{
  "arch": "jasper",
  "model": "sound classifier",
  "dataset": "strings of digits, spoken by a formant synthesiser in many voices",
  "train_examples": 39062,
  "n_mels": 40,
  "hop_length": 160,
  "input": "log_mel",
  "spec_augment": true,
  "win_length": 400,
  "targets": ["number of digits"],
  "num_classes": 5,
  "norm": "groupnorm",
  "hidden_act": "relu",
  "weight_standardization": true,
  "depths": [2, 2, 7, 2],
  "kernel_size": 7,
  "stem": "single",
  "widths": [128, 192, 288, 432],
  "loss": "cross_entropy",
  "head_dropout": 0.2,
  "init": "lecun_normal",
  "residual_init": "zero_last",
  "optimizer": "muon",
  "muon_scale": "spectral",
  "learning_rate": 0.017,
  "momentum": 0.85,
  "nesterov": true,
  "orthogonalizer": "polar_express",
  "adamw_lr_other_params": 0.002,
  "max_grad_norm": 0.5,
  "adaptive_grad_clip": 0.02,
  "max_steps": 8900,
  "batch_size": 128,
  "epochs": 29.2,
  "lr_schedule": "cosine_restarts",
  "final_lr_fraction": 0,
  "warmup_steps": 440,
  "weight_decay": 0.03,
  "adamw_weight_decay_other_params": 0
}
Rows from block 2 of a small sound classifier, named by matrix and row number. Rows with one number belong to one channel. Each number is 500 + 50 x the weight over its row's rms, rounded and kept within 0 to 999. All counts start at 0. Numbers have three digits each.
After each channel's rows are labels from the 100 clips, of 14976, where the channel reaches its highest value: "top examples" is what is common among them. Only what is clearly more common there than usual is listed. The data: strings of digits, spoken by a formant synthesiser in many voices.
# convs0: first width-7 conv, stride 2 (model.blocks.2.convs.0.weight, 192x128x7, standardized in use, each kernel summed), inputs 0-127
# convs1: second width-7 conv (model.blocks.2.convs.1.weight, 192x192x7, standardized in use, transposed, each kernel summed), outputs 0-95

convs0.67:540629414520540552567469490495521530510503458508569460522525483523499555514512549475494549532492435548458466560462429499537489480478496458504516453471448499487481563559413572438398520503550469412566488579399502513426539567397530460529506467491530459496553494570453491543490471536550500398527569507548490488571415390465441512524519502530488531551343506457500449545506537493432531630398
convs1.67:453566461474597519467576522460539469490503516382460447501462467475490421454528499491491520449455480594493452563608433539558592430543595518504519481476508552432524578561586599560478613542568604583544531500533483448448416515444433442518504451449485467576419536469449506545534504440442478555
top examples: pink noise; number of digits: 1; muffled (low-pass)

convs0.48:437599531436572591429535450445552526440587387481451592542504549493513605483508531532425491448433481565444477506457517503540461525477520485512635498512515484493479498492456486546561524500581529579479408437512418464523443478513452439446505487441483507443564559503528523453520467459513501492490513508620411507442529433546576539510619537436452495491440565511566537444424464546489499473564
convs1.48:544523492508535515519525349494513502518491512503528525570524475523468487450414462523493552491468489462536450523455482447576541489480502432548537495472452450399372441518548479428504443521468418545518562480544570582488524530459502428603408437519583520530572452483501532468427466454486492457
top examples: "three"; first digit: three; number of digits: 1; last digit: three

convs0.86:495490569515561494380630471514403571502510572554568479506463453540477604516434440492481452446483479453471501457424406549457494466502476511464507465509535486433466508473508581474424561535492525531545517496434491435587536460436495584520517436444559509599559505531607489420520506564550495553438471415532543444421452483492511435490491436495572582506511528527545453527592533403530560515499
convs1.86:482608498509577572486514582529476542495530405398477523512527489533473536514602535499572514557553549516555549631514520509481478537464525509589369499459486515503453465528379495541478493506466523499415498508483462484487593524483572514539502564473545476503455517493529490550460478580540428457
top examples: "two"; number of digits: 1; last digit: two; first digit: two

convs0.95:540511534554449557476437485438591510443542479536592465478529479498373451405577470486452526533540526549607453492490441502423480455481454504512567489501462457537601532563483455472495469488428469510530431479543477527539480382498467585508477475452581566450405507470488519508530412516510441547458537537476575440491496509485418487549495508470657506561523413478552530507468454586542547473601
convs1.95:471479436378495425505480590462456465501574499443502494518514483535472449478414487485459526492540516464452456497500486483495635541562521518468529432429491350515444522477461488494536451541517475426412494571505474524578545428461557537447475466565490456587483459544438467442522514486551493517
top examples: number of digits: 1; reverberation; last digit: one; first digit: one

convs0.79:574462480454528470515479389413536581418451535534513442407441565501557472516512447604499493461468435440470555371492535413443495515405514473500569620561522508485569525524544477525454518468503554554536500504540483416568482551547441486458464527477440450460550519528495577512583501488571612556487522537490516487498514421422432439470506632505509474552499541480484403523481516489526551505476
convs1.79:545486534514592460518510451492532466401512473482533558443415467517472417468559518466428475563534518437317448540481526535466578531562498472516524491489551409472503447493561533490461442571487616486511458435554505520514530530469463459557400538468581460402474489437512472526360510460517485536
top examples: "eight"; number of digits: 1; first digit: eight; first digit: two

convs0.159:543493469506513614585515498473480620465501498447534516561399430555514510509460459553584515554461441527447550476551500465512500494548498600396566520489504561474477461545494571498558523470404466463494522449488423585524527538432495528506474476518412473501569419494548426560557527440598437509583487491500529451541392593467477441482475425592516455514517397406534511484513474532492455559470
convs1.159:486572477516498467538532427425508502500492501461555507518522521530499389433566511480582633510481522545472604519452520523504434527460499490426473505504449433507467403519518516508486374504444496439496512516556520462487361524492463395440479511431558612492514589560525481406538495502570473521
top examples: "eight"; number of digits: 1; first digit: eight; last digit: eight

convs0.191:484491424522497543535498489470552521487501513486552501412522473549543577535560485474578476533497501465520538538542438476534465443453482362477516536548502476433494448505479496499506465608459450516464568450550595532590453418509427456533591458527579482442559508386534530481434512486409528422570511448488564464468517510591588534606479473459479435554506494491507557517511433527469539548330
convs1.191:531543535406540605455493448406466492588554526605522504539497540463506628451493489463420523547482546501476457479521483414541565463450506474484524440522402560511541446540561478507506665427490555492495517446562530455542578513525514479438488511486474464578521549586404547435521468519593464580
top examples: white noise; number of digits: 1

convs0.135:452508494479537390509504515470514540437330518514502448497486443583559493440406554545606503586526453560467557469465540439492564524558575504476514505464560512510450530494521570545456507517411474394549471495445551334564452501483483525427478526418501564562473457430486484563494533474501499463479490525470547553537582453499489442473492462615508515553476395530540518492495510558485550545538
convs1.135:492552509469508482502526477499477474603497490544512448469593476538506522457665480523558566536509530434506566574572483465533511476480534503497551477487461590554541522475495462505626534515503543504543482582514482423468377432448435485442521468469483434466517525471417464471553423454510498522
top examples: muffled (low-pass); reverberation; pink noise; rumble

convs0.158:538448452534543546448560549572593556460534402464530496505591427572526510516504512433492414489425530485418500497466516523458478536540463514504455501489494494486558542458506379424462554492558535506468491499420483484619539470548522394469479491413474512495532439649492489565439513452514495485556488480462487511382534550484488480611447479443464513525565635499454582489504474511463568571483
convs1.158:458543435467447494461519439507453568384538481477490531485507493536515444536543527498572596512573427487621583507433496465479449408526468509505475587470447482483503455461533547496591516476530545521492497504544533452525534443468533577429565558471482553556519512502552511384509515564380486459
top examples: white noise

convs0.149:527402505579521562530521441333512446545423543486470500533466544521499549469533435556453469571499602507541369517553497581510542510529471598494539490499499497407499490571530475460544504538498511483504515423495610546560494559422513467521449471455467560478479445485443454465527456518486481516571474494419585463440683541467479474552488439507516516427458479503473410477457505498553531476532
convs1.149:462388433523600563472626512555432533492543524487500492531499506553497613522542525539494540488433485449490546481546565471458557506485459520525507545514484396530468451581462469461426546382633533451531473506448470467475563523458568584500493543488586496591616597564461506451526439391447526571
top examples: "three"; number of digits: 1; first digit: three; last digit: three

convs0.57:544549487519499615512640399445489503467558467577414547449567536455541380491488559546517592526518538403499441488543496490561551604606528499406509536462467522524493381411459539407521516513507483456458527467501443429522466534458528574506505521457497506474469431504522526516479445514475436439444488496478502511495509479450512510494543561453536380589491521543413552502470529558571513498454
convs1.57:531477473518471450570512486495501508528614589586549619531606558566595541495465483531494504508545445545470478496463539554467439548443572487481449523476546581540453555524526560469414540426458458414529572450477543569511560471543473504526477520550490544533445558608622507456551482382566489567
top examples: "three"; first digit: three; last digit: three; number of digits: 1

convs0.72:536478418443441436520515448441503545489500456571518542538480419533522597563522512604547521482519485452509480495509532450433515417503558503449470489381475503573512448517472451467471519524491532441484466486471455540568482585482474470450406453464551506566390483471555501436483588536526493602434464461543503658522497462514580502460452456469605428474607539564526543576456500529472463518572
convs1.72:569559558454490590536430484467485480520584535485545448481553494547483435505529524485499486608551483464475516459444550502484554480561400531531501592497537469507512526463509553504572488469501424535518614587605461570471417528549512485543501518553514553493488482484487431519543506419572509510
top examples: "one"; first digit: one; number of digits: 1; last digit: one

convs0.147:495449456563533507539576527515489524473486433524515466422434442519549493420442541540483504465528533451430493428560440529472491464508421548409476465465530470472463495562516548520450524417581567543544497510486397494524482571469601509414559459438570512558545522528492638618534512478506453537508441505532541418469494541502580518449458412397530558519600508515495535472466451614529464497415
convs1.147:404441420518461484472503542457446542433443536372447436485452485461486454525504458475609510624550581419424509507448469531477512570464390527518422519432473417483494496547383531465545467588547532541497456573514568532502493385533534445477580513464499436452494530477557539544512505606577473566
top examples: number of digits: 1; first digit: five; last digit: five; first digit: zero

convs0.111:479510509548518552635482560549474477458495576498600427489463417512509485566452438515481555508529543501538485477469395482581474469479473608516504542454526503520507454465546430544469515438482452425476487449452504602537648553471491574527510489495446464468399465532632581445522550479502511557460443522434407458519458491484542448471515591528483464496503446459575435568454549481580462455509
convs1.111:464599541516481502402631544462504589406567537398501555476538479472503499518394427463474490466528498478491457576455533580495471530332517518472550479482557511467516529463435456464450572492501468529501534486528548518546503471477370555519472553473475502493469487541517475520545506509548420504
top examples: "two"; first digit: two; number of digits: 1; last digit: two

convs0.25:408542422473531557513520483524382475476411521522576501528557522511531413482433590487462611501435529500548467459573440548491459414486540447537530520479422614445505503586486499486547541524522471468502440501552548503507462507446511525447442386536399509489470527561496561528562527585454438568445465517488554520552502428436528512539580498494514356530490438467505604497475483521486531539429
convs1.25:488570486556562537469449617582477464531539543470499542475500491527540473475591606534472456451458524515437394514430521481525378521522521475542548481516556539522536489530431478516506601532498552587489406613521487470540465530532468455526522563523549514481580552514539510535509482483555513555
top examples: "six"; first digit: six; last digit: six; number of digits: 1

convs0.84:551579415482523601480505491510525469476460504422518558368464473492465452501541516474479529467501462446461529564437459555554469565414454488411550524438489547473531551414472494485433537538424516452507455531575484548526503454501412512518423468486495488483465507529411540565480514479600621540594600558540374498354590484459500500490519554502534498546562538488496558532514501547521520529437
convs1.84:520388425472401407527497538449501406405412454415408504469467491494474383578535521442575399540503533501447563458469416468382514474521518519499474526509503575504517484449533438558514381507442462554491441440542470485568455466453408468452467478429479507465501620583554524516522550476552565575
top examples: "zero"; last digit: zero; first digit: zero; number of digits: 1

convs0.41:505471543494495482444503547506498514527504528532408455508509450520503586431442510395427578535584547478526534491478441436538442496443432551400540376573467544578525459421524558492530535496491482437477534408434516509487514597518519428510586512437497452504491519463518519501542452460450538487431562463559554559541562502508446521439518567413585592559478436451433569435474571495500544567584
convs1.41:493415446410413481486540518462528532517440449598506654511547528520537595524503501511498499505533502484441495504553509535454489530514516489444534565513533553609540544482515507535561510589597530455490509573546478453458504525496481490500490498465447470574535569513475503531556546537423547578
top examples: reverberation; number of digits: 1; first digit: eight; last digit: eight

convs0.134:557478514540480589557461460455562537566533496525491483533458495481506534468464406410459422465432509486543445521628533590573503476477522543425437546585483462478498615616492524462593446549485483549452439508527491488489511505490497460466544505500615511531527510514543634422486544466555451456566568508479518471453485503520495460519491452430425475493477542481453482528504439491417419583362
convs1.134:477487525486555539486602553456450524511486529419496415470442554374463443502461457515446493522514548559551476475546480486558540397479424484548541529497435517447509520566529556466512516475446519536497571550521539448453589451574514546510502449499508453529430645648462525591497439502486518595
top examples: pink noise; reverberation; clipping; muffled (low-pass)

convs0.172:564466535562497509569606526535461526480461452507412402403494455462493473465494481586593494502519395587424506440491459501551418560430435489492635487458484529535534549451525556505509522485489551541482422530538372452530604516542564524430518470453472495416506487533512501514554497572548514448479536431469525475567536522472386539519503444501497585534494453539450519441523496488617490473548
convs1.172:429448475538456481520394476438536476582472513524510548486545522569505544478482548504574520452480580523467524523515494578499518498521551506497602511524488541634584499475489506548520334541437524479463440508542470498510408396594435454521463573461485531598533522519558504548582544488622558555
top examples: number of digits: 1; "two"; last digit: two; first digit: two

convs0.74:452560475542426415542561487438505536463482428536537476461471481493493499643498489409581536477444500560468592517434554466492512500473451447451585499477549516484479471530512444482479564605473415592532463490565468509495513499462552436522473465401495471480445461537464438581565585480496596579510548530479554499541600481546455493506486536538438477426495416496457429520564471578396518597494
convs1.74:537467560522468558546487535514563450405498397418480475461422510508512439438448542502483459568555557510552420512578485471454547485529482482544572587544435526525531477561566557521565540478566543589463458599554428489554509465553489571520417431473526470574508480527502548456603563469469524472
top examples: mains hum; reverberation; number of digits: 1; first digit: two

convs0.18:459583454460539477493366510423526555512463518530565496433480472462426485499444527538507552468480494461473490460601447484595507620534524479562518508592471432517448526382591564501464475515476478498490473449551561507547497527567493539510462437518590474428433537470464537510551524553389610514497488486534440476534635428535449462519482513467458477485399503538504426553554561536562446473498
convs1.18:456448573409487442457535518507459582480478579512519537493448450507501513484555432487462473486554490457595534510524502484511415557426535490520395462505506451392519344452453450455506439503541527457491512570503563489441434356520388523460515437526568504432507509427555587542466518447385482368
top examples: voice: child-like voice; thin (high-pass)

convs0.82:399526488527533490535458463525494497543529410491559508436564445508404558512397507417519408494444448532487552468466406449450487499450446535453501489429470507537491511484454475466424582523499496561558450477629441480504389532476532508618500508463519461528479452465499569542530545604532557482487500501562581553557502420515411495500447665512547511485531498530521557465570548498555559480522
convs1.82:502443501544522437598464507526520557340513467447431431466480466513456517408511545545554460549507562478511401542515500529482587557606442491470531550504497395562498504487518496492509479522522552471488441525587505463503503517527383516578431475486518533537436392477495498451424500456535438393
top examples: reverberation; first digit: zero

convs0.66:512497480505457536364424523560514469454330472481459461490501604537525583458489459509582528441452515483503509457480426503493457459485509550434517507431532622486466422451506534489555504521514503523526561624567466436493451469444507467525538480414525504598469536503525455496515469518500378606538587549486533561509452454472515495488478502532563563593480503538533462528494560433547577580462
convs1.66:569543439522521523487572458511475575649522475444469483478532465474503509498568407522561514483381508496553585542442412486492481497496568524500484401458509546585488542487473437500560462522552470500528563528429488548451591535487568551433517537448446519449541382511495514487442463421513517457
top examples: reverberation; number of digits: 1; first digit: nine; white noise

convs0.108:491481514492604493453587512445437494516567502530494527427390481459452426616434517458504474514570523515502519448497589475494511542524491521355466434436493565586460465500501527468553527461465519535470539386391488505503575477534494507539485542536513535479424508476579548538541608525537533511433451522467397643546432513499538502467453548494501464576435515546479466493578489509501467399529
convs1.108:473503516516359540599479472480515532519588470483572532595532539432511498541506491533416503405520482500421504524433494542463404510527456559492486513513517578516508389429607487558474558549417533437450549558519553561495548558558606596490473546557461453477510536572510524541442574546491507518
top examples: reverberation; "two"; first digit: two; number of digits: 1

convs0.186:519417578554433462557578455483443437529475493522523429530472487405457471487569416504477399489458557448572462587545540556484439484377427496526508493486536473613484531484477548494481434506511435557508499519524398472522491550543484509574504528453501474484550488507472446540484527458530579370485527506487607611469571448547452493524492503470515618476435564513533456475457546537591551468559
convs1.186:450486493470512524519467531469644506559463452557513549545503449592551541484535484549555462496538543451528488394513514486475610504478571458438520561546487414610520495482441433443511433485434557488478489530529510552472508484521510488510509539530541507511475502505578458509458509419587524536
top examples: reverberation; number of digits: 1; "eight"; first digit: eight

convs0.13:492514405511494412488487466503436508538526509529525469515584529475508563589531569539449440500486533607529391456476496469511516455487503467559497498521483548448516465490492526469523424457496484514484543396588467525474563562528574513431474400480542581487452591387510521573543544481452526406451518524622481397443530448561463498550499429613453496548410539498421466513493481575468579465496
convs1.13:471540460486593480506457474502477442480575504354470447499446501434487406524473539416493483440556486538420374471486530412474492491524485517576553407470506475495547513518530532491433542489537414489526455459498491479513420511476494476477509441504566571445433357377518540459471477498479486360
top examples: number of digits: 1; white noise; thin (high-pass)

convs0.181:497465506481385402584477399435517528500480476454463509539571479493534492484498604530532507502443504523530491463556524513479538498563590391523519485498558501545530593554497585485530456394437483552495498490492491600518450436430495484418594452480430461437584535496526502545440529513420573482594662510567600507504505508476478480459446563473526486500467493534528424474435499459448500558457
convs1.181:557427418533563465438481492472461404522530595575503522593481497503530603481493543552543464522462498624531451474562467528533469460541448481512546511502543537434502503483535517512503447566442491552507467398451413448482584475520498359546494484530524482510500610602490497426580496458591552485
top examples: "eight"; first digit: eight; number of digits: 1; last digit: eight

convs0.128:555476454481604557551531587521508450470533569465549622526465447566518496485549530474456550601461479415517487624569510550503427470445426486424514485399511475545562492468516434501501506508463458526542460507452480520451505471569481519587538510567516513483439466441462499450422448444501445458616597575461517446430467499500535438450404542607463530547443451422532515525488552481525478537526
convs1.128:528413566499484530523530497457460535532526473644392475507466502524520649474448492496495408557433475494558552511462474560482491499448537544491458444523546565541416535545489511526464541498499485526527545460428482493485547485550584557479569530492463519510515512490553496388457555387456511415
top examples: pink noise; number of digits: 1; clipping; last digit: two

convs0.50:527566453497482504605483558541551537506490477504574522387508436485482507554448570473526565564471475446454437446495467475543468495523459442637561485466467603445432503527431418451549460539486472479476492449469497494547538498482482533490538422512595550465494580502505383669504478501417487459455451586575435530486514502537500603506536485525480519559426567420553457551459511500478483512447
convs1.50:539495513466594513463578454465464513466594432420470550478502475484466345473485503513466546451460537518416445566495485508525503451453553531515606514491492521523400451506547575426518453480423453521506546376510503507480449559496503466524458509394550499468455504469377477508500502527548536555
top examples: pink noise

convs0.0:489488501457450535513411542524485537590486507544493452473582501485509432479530465379504580444449538481410602542554504456535466555427442364510561466518515516495539408402492364500497518511514452480515491509581519510560454501568517505540524473562524527410584517468424479479479471471638515596537505470562559393471524465491512561495498513512536492559472517500542424510501407477588520525462
convs1.0:556493456477496491492488490457486469495465475508475444502482472526574534477597436585530463440515446547481451409493510471541480491537476491487412496501490574499485511431498434619495442527516481415443494485455458424515588633585535504472518491466519406508405483585480481426472558350488494434
top examples: "zero"; number of digits: 1; first digit: zero; last digit: zero

convs0.173:523541477495517509399535466498521543528443455400504492532437495561521503480523501491582541466510471522449398458411474434500456493485436529466482498508523513422477568516495590475578564500434548514515473494469403481601574479467407519530574460459455526532505528549567565497519525641539405561401515450531530472577509544494508429507459373490420538498601586503492578531490506599451513480485
convs1.173:507543532593494524509525529568558501504513463525461549542561570547464557561548510516647485489535593498506433523413543452487464462536477477527515561505528494551553584476561516524465484542473421451512541496543525532528438499511469341531506439508509581411463498508533452510571500409531480479
top examples: "three"; number of digits: 1; first digit: three; last digit: three

convs0.81:505499477440552505546392468528580636489533526470611404456437428567468535561441495585532512528586509445482451481546480486454471536472529467468445496532525447432459517530457524516526553485520477467487535453567450465570505540498478581499415472569580494545521539572475508565448535486511453552403433468563581536435409473434482544497520500457549385526485540530513564480493516418381563514489
convs1.81:597466511438414479503449582490500468423545623445511400539554485427550418584481509453495463523532488417463553482570492448508474444429514524545512564468490500538432487426515530497523502494516368549446566585494551523529541570504527502568493565606508511511488496534491459630556537592451392481
top examples: "two"; number of digits: 1; first digit: two; last digit: two

convs0.189:501491528554485512471555495519615534561504510472605456509560505456555523533538546455496540470505448433486396483549462479480485458500531482490506440446458485451482473502390547430485563496539494548462489406580497438583494444478395522518558401526464524486570423442606419495546481509388545489534550437536504515543518571579419540626505515509528584491430471458550402442528431522496543528531
convs1.189:547507374448573527500480567591477489422536501571543570513485519493445577550406539435437440478531439492426462476550523517513560423646501541472541531477496477571468521392518529543459474430513393450576552503619536458538554509475553495498516474518478471550602528597486556592549402482584543620
top examples: muffled (low-pass); reverberation; pink noise

convs0.73:434481497464516497506578507508519527480515508570460509470474434537477559498512559574566384560525537486557490490485453489417469458497514477527453545443496460514456448468531471433509558454530461623518482435651458470475476628554533542545540470501498462564478488595551533499484558530495483451445503508518421534636455455472382571449484553437365475489471490458488596498424487516456542505422
convs1.73:426469526554496529491490485509593486469527405441521510473492471418462451518534460442537506545524568486468409502533553495533572483569503551517565508500567377494543469567526444489510499519466396529434493554494518620498507461487463531551436576454527545535534489442488466520539500472510468496
top examples: "two"; number of digits: 1; first digit: two; last digit: two

convs0.61:531470530507476525427477497501434526425476457573494533466476535483529504504561480577488524597469534512657583463431504418533469469515461511456402503519544489586526474463458488490446502598503496495507499568515492465343607484541516465533413487478399534501489479487527551451561478535497460518465492455522447554590487413510622581493527410515477541509464449577451517496470536373441516550473
convs1.61:515551449426481472526507516496534484547499429516513521496575504517480589533401510481451548506562500468536536539450560553524470504476565464411378496440550573554513592466538446480565544536465514501505538439415506574588543505409553532516487457535429408498519511484492544622528578546517546545
top examples: quiet level; number of digits: 1; pink noise

convs0.145:542516517448427652474508493461575649474439531419498477478480412584617540554490450546543570495518529444537541498528468547480500581517452442498495456511514468427484420489507496511532461491485572578498505487521471605538486384487453520400494421548467584543569480506585451451505482446426438466508461484389565508552504546536497526506571503475493419489491524512543480479445512473454464457567
convs1.145:497473513484505545450478409545437503502543533536502515539465514519427488494454545483498556502502484447501519432524529526528503457367520537484459526516433579564511642495556473535488626467575465418562545578499557537544527600541507361510496472548452535548506584516482424447424494516557502580
top examples: reverberation; number of digits: 1; first digit: seven

convs0.8:515402495582473440540509454451514519496622549592488434568428531384495440540500508531462519499480484511576556448514546507563500521469440443425472476391481572443505574442441540447524483531465507427531526507429462574385656498467467481545478484389502557556483549473521500450586556454500529479507539534410496447513492566483451542536520483540515515545425472487567508476536498546460545580524
convs1.8:505478515493455437470465416397554409481520540418555543508526511501544569525573523451543482477438504559414482521498567495468473445491479488522447474459534484432565410559519569551470425484466559471478503503535509542528668481524492458467550467520460468543504468502564523376586488505582444466
top examples: pink noise; clipping

convs0.45:504496565485428589498581505517557467467425443479557568515523547599511561529516520608550490550438448549504510570547492471505457527434471489446485409423485484410551450591516471494442467428560486412577466479454383501440457473550502507511463536522440485439458407660505548508552534505431520482504484518534535524500481493489547477411540572465506561414478555537525493503522407595472543483483
convs1.45:500531542548556564542513503647539439495495510476538470497443570537395447512551612466534494548506567429436552477477515578407477493492487442557535458429554610459496578583492572494421485511506488466490551461519497482447502491507510475534510481511468382456472518460578468444471498535424432481
top examples: "three"; first digit: three; number of digits: 1; last digit: three

convs0.124:483443557541553545440495495524524466516364510495423522605500538500471465506578526505477462507554519612523425470529494548479519460540509458378493569503511501506537486421535477500604454597472509455534475591431527425462439471531484506533422487492553534515509458464541450520600475457487482471484529464571498473518497524465412470596493465645614525447542518505550432449526503462440493550373
convs1.124:461501449563443529521416469499507472555588531634525487515550495542519579529450492558422568436421465523535517502436548387591521505502531506473489537498482559490464504567604576513468467452513445460539480415411492491384474534435478442418557486514486577434493438491384510524496454491526448487
top examples: pink noise; reverberation; clipping

convs0.164:516559517519475457437507495476494514569545509422582438409447521481520590566527371508509526548441508451434495569477508582510542438496485444532501486373590522437541513534463447567467433448458528415510507516471510588516440427401524462530541532590498513572441484451515469472574526496468544465523505573461372581547464537482487494473401576485460514528497558545456518559561507511517445547586
convs1.164:521488583440483454506443542511466568535491510418498495472420445402503488441572478500575519482529560502497510439473547442470573581605483479491508455458528581523495530505532456506478593523540515587531443389503522529412590408517479527507486479509526526483508474500454480420520488562467460482
top examples: "one"; first digit: one; number of digits: 1; last digit: one

convs0.62:451502488516503455439506472464456395493493456526470560562459486539580488529475506600508504559533488542574548435472488505496439483461387546500539507462463576514526483581552473538444504496499535597551540530451471427431590543490467524545605514470433490566362403448515544550506516579504441474506491508496426599529527592454471545403505511535489488543492571533415559451429447492449518467388
convs1.62:484429470554433506525610578491548481593521468491440486512544559573493522482517534496524471548514541456479508483384514549468437497452495542431505477461536533514579539484572501556543571498529449454551469564405431555557449600538464518474446561527496469497514491507461481437468583602497508531
top examples: "two"; last digit: two; first digit: two; number of digits: 1